From a checkpoint of a small sound classifier: arch crnn.
Rows from block 3 of a small sound classifier, named by matrix and row number. Each number is 200 + 30 x the weight over its row's rms, rounded and kept within 0 to 999. All counts start at 0.
After each channel's rows are labels from the 100 clips, of 14976, where the channel reaches its highest value: "responds to" is what is common among them. Only what is clearly more common there than usual is listed. The data: chords played on synthesised instruments.
# conv: width-3 conv, stride 2 (model.blocks.3.conv.weight, 128x128x3, each kernel summed), inputs 0-127

conv.23,184,195,193,142,216,213,189,171,148,179,195,212,216,139,211,217,157,242,183,218,240,188,220,202,142,160,215,236,195,198,200,196,196,194,184,153,234,200,139,216,189,212,227,177,146,191,166,230,165,187,206,217,256,168,160,230,175,167,142,170,215,165,227,237,182,212,159,241,219,190,103,186,204,152,180,214,223,221,189,200,203,167,202,189,174,218,163,209,205,236,157,190,159,120,183,178,239,210,179,164,203,220,197,203,182,234,168,231,192,218,160,195,189,224,207,216,219,186,226,222,246,168,129,160,171,190,169,185
responds to: arpeggio; piano-like

conv.95,179,202,208,212,221,198,237,198,255,220,188,261,183,196,265,269,206,203,194,231,228,224,205,172,233,191,212,152,234,212,139,184,213,200,240,205,149,163,191,210,208,189,220,213,167,185,235,202,209,189,186,296,245,158,189,187,198,205,150,199,200,207,259,193,266,217,203,224,173,194,204,273,214,257,236,201,155,184,213,208,210,222,158,195,264,252,238,172,214,203,168,227,183,196,231,237,219,202,201,244,148,187,206,177,159,215,199,175,201,195,175,242,156,218,249,237,192,197,184,178,227,189,235,212,201,200,215,228
responds to: arpeggio; organ-like; playing: arpeggio up

conv.3,174,216,255,204,239,200,195,164,162,159,223,192,183,168,224,199,156,221,203,244,224,186,217,207,162,199,194,170,219,234,195,231,175,195,131,243,220,212,201,168,228,203,211,207,233,218,208,215,223,204,174,186,224,188,183,182,205,189,255,260,244,199,210,234,179,177,223,189,226,213,193,201,194,234,182,205,201,142,239,212,196,161,195,175,185,189,180,208,260,346,186,147,246,204,196,210,192,204,198,258,195,183,202,195,232,222,201,197,218,148,162,153,187,206,199,181,278,179,172,213,191,209,212,201,265,187,221,168
responds to: arpeggio; playing: arpeggio down; text has "piano"

conv.114,203,241,195,222,199,169,233,233,283,193,200,213,186,225,178,236,199,218,208,241,200,145,175,154,240,275,206,188,253,217,208,220,190,196,162,192,189,187,215,221,157,230,159,245,146,252,206,239,227,238,215,196,200,218,212,220,213,197,145,136,210,216,239,229,181,164,216,232,152,230,178,238,161,228,207,183,194,207,194,191,168,205,144,220,154,191,185,201,191,206,170,175,233,205,183,175,225,179,184,230,149,206,211,249,148,172,160,189,170,138,189,228,136,238,206,191,221,190,201,230,186,174,179,169,182,183,161,179
responds to: arpeggio; minor-major 7th; marimba-like

conv.15,222,203,234,248,213,147,183,232,171,234,194,236,178,176,246,182,175,177,202,196,254,212,221,209,142,200,132,185,206,198,158,189,220,158,240,194,179,196,178,230,134,214,180,196,187,180,173,183,207,203,210,222,182,212,135,219,193,166,190,195,182,210,220,180,224,167,209,215,148,191,195,197,163,151,219,173,195,177,171,171,181,234,270,219,167,234,212,184,246,147,216,224,178,181,167,212,191,196,170,212,190,197,150,169,230,170,189,232,207,168,213,212,205,241,210,151,134,260,228,146,163,125,161,158,207,217,196,190
responds to: arpeggio; organ-like; plucked string-like

conv.86,189,166,218,241,206,153,186,176,236,196,229,207,183,208,194,212,119,239,209,142,151,223,177,228,159,196,246,223,191,184,195,205,201,212,247,209,189,248,212,210,197,214,208,154,234,229,209,211,124,208,173,185,204,188,247,170,223,219,216,172,218,154,211,230,242,161,214,175,155,226,207,177,171,166,282,218,180,204,187,266,232,211,162,194,189,211,199,239,189,211,202,195,190,199,191,183,233,175,194,192,217,200,182,197,198,198,133,185,228,201,243,191,189,181,220,286,245,242,277,213,244,185,194,147,203,179,225,187
responds to: marimba-like

conv.1,226,226,205,265,203,188,229,211,243,198,212,237,174,217,189,225,208,189,166,183,233,217,244,206,244,200,199,157,206,164,213,239,261,129,185,206,232,180,236,204,184,215,168,190,268,194,207,198,231,241,198,181,208,218,201,186,227,189,198,210,221,224,176,205,184,268,212,218,256,210,181,271,232,208,213,207,226,154,149,180,202,151,193,201,214,182,211,172,265,137,189,261,204,212,259,192,206,215,215,257,185,187,201,192,179,194,162,187,162,169,163,178,209,252,183,184,188,190,216,243,213,248,245,204,235,152,198,249
responds to: arpeggio; organ-like; playing: arpeggio down

conv.107,168,224,192,205,203,237,228,194,158,174,191,296,151,179,263,275,170,203,216,186,181,254,172,201,253,219,182,165,187,166,159,163,240,207,173,231,207,177,160,199,195,210,186,167,194,220,214,181,173,218,226,270,228,220,147,181,131,215,182,168,247,217,212,205,220,169,197,173,169,246,198,199,223,180,207,239,232,180,172,203,196,220,215,194,203,196,254,216,227,193,141,208,186,200,181,164,218,244,230,212,154,232,233,203,198,236,238,238,213,247,213,232,197,202,204,194,197,192,224,174,202,193,201,203,238,233,217,272
responds to: arpeggio; playing: arpeggio down; diminished; instrument: organ-like

conv.30,168,232,224,209,171,221,180,225,202,189,232,231,233,231,185,209,225,214,245,157,179,173,160,190,173,143,196,172,183,186,207,169,180,264,260,147,206,203,184,157,158,169,222,202,242,191,165,227,142,189,174,226,204,145,175,241,164,215,172,183,167,220,177,193,184,214,213,193,146,227,185,217,157,199,166,209,198,234,269,163,213,176,207,195,252,221,241,213,220,286,167,177,183,211,221,193,203,214,180,244,182,198,214,172,183,195,215,197,247,190,172,199,161,239,221,217,285,219,191,193,237,168,179,180,207,177,153,223
responds to: marimba-like

conv.94,233,194,202,209,176,220,150,221,225,159,212,191,226,220,193,189,176,166,146,202,255,204,160,199,214,186,243,173,208,225,203,205,200,216,194,109,269,209,219,204,246,191,182,193,206,223,212,225,207,235,168,159,211,154,164,149,260,184,146,225,173,213,202,180,195,190,206,256,202,199,179,240,199,223,223,173,213,269,217,201,234,223,187,211,216,205,212,173,220,270,204,211,152,228,215,182,190,200,247,218,189,235,200,183,180,180,163,144,185,177,235,193,210,229,167,216,257,257,171,197,243,140,201,180,149,216,188,154
responds to: marimba-like; vibraphone-like

conv.39,214,208,201,161,196,231,192,209,185,184,214,196,196,187,206,144,175,184,200,214,225,206,239,168,179,129,207,208,188,195,221,226,216,194,207,169,206,153,235,163,144,193,165,152,231,190,204,257,190,153,208,156,261,117,165,212,173,209,173,179,238,189,225,241,169,201,193,217,180,202,199,216,181,139,231,220,223,220,182,144,244,168,255,191,181,208,179,185,264,206,154,137,198,193,162,213,237,256,297,213,161,226,209,171,197,189,216,181,227,175,192,198,203,230,199,184,222,188,206,187,211,152,186,177,201,193,168,233
responds to: arpeggio; playing: arpeggio up; organ-like